{
  "model": "image classifier",
  "dataset": "pen-drawn characters of a made-up script with 800 signs",
  "train_examples": 197500,
  "image_size": 32,
  "crop_scale_min": 1,
  "horizontal_flip": false,
  "targets": ["sign"],
  "num_classes": 800,
  "arch": "vit",
  "norm": "rmsnorm",
  "norm_position": "pre",
  "hidden_act": "gelu",
  "mlp_ratio": 4,
  "head_dim": 32,
  "fused_qkv": true,
  "bias": "all",
  "qk_norm": true,
  "layer_scale_init": 0.1,
  "parallel_block": false,
  "inner_norm": false,
  "patch_size": [2, 2],
  "layers": 12,
  "width": 192,
  "positions": "sincos",
  "pooling": "attention",
  "loss": "cross_entropy",
  "init": "torch_default",
  "residual_init": "scaled_by_depth",
  "optimizer": "soap",
  "beta2": 0.95,
  "learning_rate": 0.0026,
  "beta1": 0.95,
  "shampoo_beta": 0.95,
  "eps": 1e-08,
  "precondition_frequency": 32,
  "max_precond_dim": 1536,
  "one_sided": false,
  "adamw_lr_other_params": 0.0029,
  "max_grad_norm": 0.5,
  "max_steps": 7800,
  "batch_size": 128,
  "epochs": 5.1,
  "lr_schedule": "poly",
  "final_lr_fraction": 0,
  "warmup_steps": 230,
  "weight_decay": 0.1,
  "adamw_weight_decay_other_params": 0.05
}
Rows from block 7 of a small image classifier, named by matrix and row number. Rows with one number belong to one neuron. Each number is 500 + 50 x the weight over its row's rms, rounded and kept within 0 to 999. All counts start at 0. Numbers have three digits each. After the name is the row's rms in percent of the matrix's.
Before each neuron's rows are labels from the 100 images, of 14976, where the neuron reaches its highest value: "responds to" is what is common among them. Only what is clearly more common there than usual is listed. The data: pen-drawn characters of a made-up script with 800 signs.
# fc1: MLP up (model.blocks.7.mlp.fc1.weight, 768x192), inputs 0-63
# fc2: MLP down (model.blocks.7.mlp.fc2.weight, 192x768, transposed), outputs 0-63

responds to: thick pen
fc1.191 106:482486502469487522475479430590478573416414429503467553496447496503471578566474502371471489640509553461515483539440497415521441450449552486536508512593421492522609457424515569530566486523583623
fc2.191 101:578489563523520493569498432397520549535572575558434576549532527467491447399492503532540451429472524492500500456564543534473458517438436446477533473510537425540518455474476478507538552494497377

responds to: thin pen
fc1.52 086:586514484483558538582496469506516475559463407464495512463548470470533586459389475539546450536545655468524553507549517506468467539510371467551483453434485521464504509469472546541395526534511523
fc2.52 088:442556455612588499502525533511495503399408594495462505510441625557432465474564526505440570433466526493486511525513483517537562466481580490504552534610499461535582514505525496429621530432517497

responds to: thick pen
fc1.701 133:526518484443489504460455504467406445452529444533588463470532579451518507425576652466441467444451509550445463577464445496513470385478465466490468571474456585395376497400486449506532499497500559
fc2.701 135:466486443421440501482507467466536431505517496540486496556566487594495607530519419440432510407537542557457476414500415546462550469474465566558609510518438457470561467511484493514571530438477445

responds to: thick pen
fc1.200 104:464474544432560535459445507461464447466544554400503540477510525442509470436511499501485436493491505592446447539462506481522544572478580601515491515571520548578565593579513555531471506444540494
fc2.200 104:530568514454413380539590512479422375355459441562529516494488467576518438503563510446390577517426500406514509471530497539543451424531469544593517579464477425517483472460545483449519494532473503

responds to: thick pen
fc1.543 118:538530435515473515502489515505569440539486477473468520520512551519470486469521544435525524521500420491493372455530512429508530450435400496530520502480471462474395490412545526515518474595495501
fc2.543 119:529454540502490501536500509528435450484587463475612455511446507574452545435486457548500505460446512552473577590482557491501451439553432527517448552539378524460492512551472584495448587457500552

responds to: three strokes
fc1.184 100:455491554421549522481476551459514433449514517454429494440493617468534515455499493491406489500478508501572407548498496525547488532385484563448510535520536461527490476434532516427416567558507527
fc2.184 096:386535501577459520573554523486527479476495537477447423555454453603508459453489456516507498430484512459413518533468616453410588508511533483481513469443477499611475511581518534473504473524437555

responds to: three strokes
fc1.183 096:439486545478518468526474539514495464501492466479481491516514429542515554525481414554541503499434516527455525537478442540515444527548496503564448564588558518430505498602502468550509516468538544
fc2.183 098:532568521493583467550523454544483593569483553415422528498464540523511531464438430442504567456499363552503521492566482510481463489509562454434536488492577470550389476524522449504438442519470587

responds to: dark on light
fc1.601 100:430387509568466541447464472493420487568503507541483487473474510383600551408499506503484455483523472461512445525597496529461427489572608487491495516540502484429471504447537548539547469562486481
fc2.601 098:507510454487530530518554468497510495423508527501546534458583477474463446478477470441570562502499541472549553501479507535455459484543342393514513434504533551550491452576553495485468520514436483

responds to: dark on light
fc1.563 095:475384493446485413495473461471434518522531608460442592492496579479545470475529515497489542482537548456506453487506434438399442496532527465555540598496499491491562468577430483442531587542497534
fc2.563 095:471501555578482524449450445565584518564561451514490492520448442584573571461408506511486529423558474486538469523621602521527447427513446492545494516597494471526500528536449480523457466425502471

responds to: thin pen
fc1.229 111:341487571489537661527519504485421491473519418548471553388439501491530500528484595523503612505472516522443450491432476535441563468371569466453486448545490465535487462565595480506476589486534598
fc2.229 109:453414520550584484442485593459540581574469561540459500479534466623558572453515513539466534495494365419511462564489500397529513549510414544575542475424522473479537490529512420505480418514536496

responds to: three strokes
fc1.202 117:475495476546525448463538519523527589535522571513463465474505428516494501555487487514490516476508540522524505529537498397476576560493526472556475444489527580558419501450462543572467481492439395
fc2.202 118:475492536582497548513430541554420359495430510554507491559544521442581527537526621516503450504568534465413555448470435384417429488476433550556439411450461479534495535491543544531545470509507502

responds to: thick pen
fc1.371 100:482496487505551413435486541592511533527502430594510491469406522546511492464583479508519560593431484524525456476524459540472466419401535541543499491599570469500482563484579484547533556448468537
fc2.371 087:519504487475477581530474473432527534531578527615481458586497531492453492552455522463498521402470493516475474545474535587521503587505505446469495526377466435531569468548478509466493574543486430

responds to: thick pen
fc1.588 099:469416472500446417417451596512517435490530456518494429518451544585460516464466456507605522406514428524475493527499454582492435489505436494512532533519498528475501394527491441472477634442455436
fc2.588 099:485511511426506567482475494596556574547622523523479544472439490568531592469521544524418452567576550480504500489496505462502465497524610544481544443574435501574532488497499458511558444518500494

responds to: thin pen
fc1.283 104:539456432477532515385518552539555574485456435527437523390612468475555618522578549479523378582445453542438488542581470451448402484492461474508520508494498555476527560522536511572513523409463460
fc2.283 097:526457503549416468504438526446494404517500570458526593521423503515592498593402415491559561436515477525612542505496486444451443482486542562454445440492493496527486465441503552472429581530566562

responds to: thin pen
fc1.681 084:529578464447491554496545547476523612535425540420541487454493467466414465479521519475503490482469424521536555493512550401442462404450503542531483504472509510550517514517587459475499412493454481
fc2.681 082:530467472512555499529537374432545487481527488479501527584557462526576571509436509498448466546465591406418494513516441514537500561512577483493545514478506466453485428403509562514484547486537470

responds to: dark on light
fc1.524 101:515509454441456490545526495487420489510496463487436444474376525459564573482542475514522429533544448456570587455629509528440504565494542501472520581481565541482555500461536513571444495510573504
fc2.524 098:611528564452466537456441554520464473500448513482495551552558541383473512503498437457567451444526482536530550518632494462441544424431469435510492446542572511574492457499481425364560476456493581

responds to: one stroke
fc1.150 106:494488494572406452499444539503490550538460471503381529425532529486468389462530485453499450563456418402484538483527462477504420430472525501498495405445480485475552486481441428589547481522522483
fc2.150 096:522515578483520522500520384521555510514540443531488633478539462462512485473488481423478486398473491489538467504426464583509611504515457513548583549517434518462620520509483559445503493440487534

responds to: three strokes
fc1.26 077:444457434530467486518579431444491500427573462470432460499514529482416521511488468435484455509438508486452479389623488425485569690515497503509521545641511445456496510540613448416546542556481449
fc2.26 075:493430566445450519571533561424446534465439473440478542473507496527508520499487604427532566411551518525521595510529467520548471436568565434495456568447391577449527520459431435578483487478526458

responds to: one stroke
fc1.362 087:383510422424452456474547445426538498521578431495439467443473456534466435508486514527497422548473509459486518401533574484513517499527491493604547490587478511486531493446550559404513434446463457
fc2.362 091:546552548561535564503520429459582475529510518487469533437588513459561439526551572490442560488603397511549598522464446525406515539492479562580565455432550511468561534499482526552502481548558480

responds to: thin pen
fc1.487 105:557382441459565650497487507460524544471512535434425520458471525603447431538507511489520592612465498486491403479476429401438541559481553488484479642573566472424467489400549532493510450570519458
fc2.487 111:553436449431510452479539518525414504512495501440531487517548544418616525486462507476565472471480520577500512529483555583492504427494473508494504556461544433552419429517496493487633475515486508

responds to: only straight strokes; one stroke
fc1.641 089:542477528484437477550473443392487554437546420492533561491535436510598473442604562486499518536555543487524583495494534485471474442481533545467577552531454530494613503455514499382524637391555615
fc2.641 083:578464505488606440468499578481486535489414459465503408458395580556438524600443500593483446492491499429444538495549552501504481376489389448537415571491510539511501517600444500570453506571446420

responds to: one stroke; only straight strokes
fc1.647 084:569435541475508456502502536510437495398619496500535477494518387426481459530534370503547479483453559471429465462539613551439458596556518587470514506443445449508530448458505559465544505431477525
fc2.647 076:506582427537505489442574546473531532649565515572495392465493579516468392434493406538489542439429500584464538507485454490563497525465470529454487482473589560568473532526463457477473614488419540

responds to: thin pen; only straight strokes
fc1.377 098:539384579573497463473532577547549469520535468438502543563493506601458409388490358546561560497485496510514443622477462591439417593422447452555496477539485554541611550551437553421485516520521504
fc2.377 099:539406462418525413470460500518522496478487505601394463476506452403573546564487591478511513478547485478515503420416511483468471464483456621512486444467496514519519501491515491533517522457544486

responds to: dark on light; four strokes
fc1.334 089:482498504624541577578485403476557466434437422465531514522475585449487463412526525402559481444480421490450496444453464563384542508519589521500491536513517525398459528499513523496442450520481453
fc2.334 094:467493504503467454560452500563490527544407555521433519475414603459539490535401466517482462454492529474527500550623539490571564545469426461501423505481575521449567502461488443500596410564503477

responds to: thick pen
fc1.682 122:483543555473597506501446468429541400521455486475524499421490544519423485516461491506422507498546476530558560524473477414462533429522488383450548488510468574477510450569514547596560535452513511
fc2.682 116:489504495487458417495531426601569607520501401590440493501528443519492475499416523493546574491508470481376441559559567554583435490456425467488487439567564440533513556537525542450555518476476493

responds to: four strokes
fc1.309 100:401557479482537529549516523496484455469510414549462561490478386481547505524465510513491486444474576411490605527436479448523444487504581568483521513393470433456538524535487502498506484505487521
fc2.309 098:516509511483523438517557569428493498446472541539492467473493556499527457537556556469368459470557498493501510465497506575379523500587446560441512542549543431503408467432493496512600525456573448

responds to: dark on light
fc1.408 098:533502436500397554528475551507497435494383474509483518537482505480480640528467476455541504460453502462434416528404509482423478495438467518508511533554436511433420590451519382484566466519555524
fc2.408 110:567522459473441596500543491506492553459572467491531486559498475512577473589493504557518520498579526450472412442506502472524530406475550453477463429588450434501571529483533541487482606499515581

responds to: three strokes
fc1.500 124:574457522418442537554545584529535504493544504471412487460542465484554537493463455475486500545503439566505475528477536445421491525490528498575446525583482500527487498521406523471443471409450590
fc2.500 113:477484452526574415518503529514489521520563495535562527564472515463451400435539561492513415440493466471484495548471474533603537531543510486545411475451468541494525479504530512418466449467512453

responds to: only straight strokes
fc1.72 111:417457541451423456490486511485468481473544531501441546522534534606496516546489591403462410446538524485463444585460441488427503520537501566562587529455560525418553514603475457462427417557444506
fc2.72 131:556512486474526499431496440443478531551578488495511481522489530500427477460565463530465521601389521530453545426551415540493468453508438538486536545450501545494560500431511452507503470479522496

responds to: one stroke
fc1.413 091:559516501533439533472475461460463560515537427527398472555481538471432467481596582515515499509453499530543520547510526515461518530554446509521579508478533578411462526500531395424460518472466529
fc2.413 089:550436544565601509452593511462502515531447487448502547490534374463559418494476524537520497545539448466507560465572491515574501487470473482422520500599559480598523489500474519498553469473585541

responds to: only straight strokes
fc1.282 090:595494523544548448533469584464558495497385491458499606483468454568511460475498430553509452486565542526419529568548548492551452479560393478462578509507445480487553501550470513509435548489536457
fc2.282 090:473515465512398549413590452567580519431495441540519492499383506522426476542555557503548515526414511394512523472447507548476517520510482516518535499521458478505493491455498480522427463498464419

responds to: dark on light
fc1.689 090:486437531525437439425519487507566509592485557417507549522466556472405467541469488448517417475407473549405485480455498485565435501389523498514447381434568492509539558503554395535500507559509440
fc2.689 086:545623517495590503506420427461500582502545498509478553488523433596483502608511482521551626566550528494528518476580439486550530503500410460531559503530401540480478517465457503499499492490510514

responds to: thick pen
fc1.687 108:401487534584543496560452573462491432516543558458496530516487478497517450523502515525447586462388506455441475501539537518466520558485495423456515482514402486466461463532678524603500529572481566
fc2.687 118:438565553529530438479501481569532468595531400511496559520565460540488547534447539451525472530543444526495513460460493421562490502517510458548542448367473464510515576437496534507476515585539560

responds to: only straight strokes
fc1.180 092:437570475562526456557463612521457538466606510422450558509434535628620469441474452460547532423478475518482487434422553442583543532452529573552543484568570548516589512551428491528557557443533471
fc2.180 091:501459494470485501423601564509535368436451451462523513505581505440448494550532543609503444487502529549516478569524403458533427449570505388423435465409473498463494478439519583434483546514495528

responds to: dark on light
fc1.564 100:522567435528420509550472598493512501569487462510471577542508517483517414488546570500537453466490480453436471545521497446473448438455539550529395555448546414480532472410654517514454558478518525
fc2.564 099:422491536456482423428430549438538483531454452555490511460543400544483490518448410478500630513483526495533486430471455509508513585461442464454534517544419569413495539499489556513550520512509524

responds to: dark on light
fc1.534 086:534411561519519518513534521478494546442429470518489570506454553533608505511490414445474527448466520435497455583498479582413570505443548461438578537502520500512441488469442535417526569438532543
fc2.534 083:481434452486558495415513494483587530551546508474405458437534457472414491427474472487500503572567503576537570380535564486516436565498486445521484459512463487511555588540488464546506480467521440

responds to: thin pen
fc1.427 086:443509473435491526528513523496559509444449432473519575471538476508486483582445476535490536490507508493502507464551496578502456473577474550551498532498501539481529420445412469511474516551413499
fc2.427 096:542517447618531506469472523523497464586530494421427449501377505535495508448512467432558503553409457512561514526427407497463458467529302473546473441545500493520443444598449459566384508490552442

responds to: dark on light
fc1.234 111:421533627559496445383443509472464536566510461483415440515461434498457462547477415525552443533465444462558427545587484474487565527500593575565503608498409508534543443425489497477495451585433470
fc2.234 120:540471480501553472510499503504514520464469558452533539531528537469553457494517501474592522443411480491568565507520476419501491425592461348468568577504387448667484553494545592474418544450546538

responds to: four strokes
fc1.584 098:487486485503566543430533343488525404517488453486466484517489522452492537495538494527538566410452540496548504596519534526510502566565600465512552488516453492425527485375473434496507468540477513
fc2.584 085:416547528453554564548512625445390588472480493615577456535476496590514496405552531555533513504526489436521509450478511516461525478448430539469432483452452481518563537590557533410581501489485516

responds to: dark on light
fc1.412 111:401477481487523458442418566513485466434537480576471515422459501552488564485524461531592552506471550453504487495489554472521495597496488543562533540438512444535495518548509563469609553456497501
fc2.412 104:409457537550510507409559542495534569550464563511504605421459506636479441469558542488529527480542515524405474623417495513558406562492445501553494435518569525398553481534466454499420518484484483

responds to: one stroke
fc1.247 106:465429443566500411436602532495504465525548507472482480552515564479408526559551417446484548524533507471431483439513525499559623485460478438551573494493442538410515513503453483626507504551501483
fc2.247 110:524455516487486558539410501532537520500489497474514439497515448473504463463507523508420435421482524543526502434484482433450472418474381553512437532532583526486399517420468533364569451453570421

responds to: thick pen
fc1.766 099:535558544561494587505453476493464500447435451425543525483478418471495511521515542558528546550529517406490508514560524403554484468545354526540496533588522564521529499422453497420464594472469493
fc2.766 089:589543526541500617489578521573446542454400452574501505469589554527525550455544454476503517471449454502409467625509518471427522464492486462480542525519450445545499502489557521472534404546495486

responds to: thin pen
fc1.134 120:417530608588544595575546552517417482494546590528494482490517499517376453491481524491604479482450501583474469550482538554475579483477455569454413629497464507459541486498540520442497417556500415
fc2.134 116:508544541426476468559484500520614441429496500406485510409483518490528548480542516511549536562462529516523580376504514474519488564532507530470509460434423487512455514522516521416566475519446552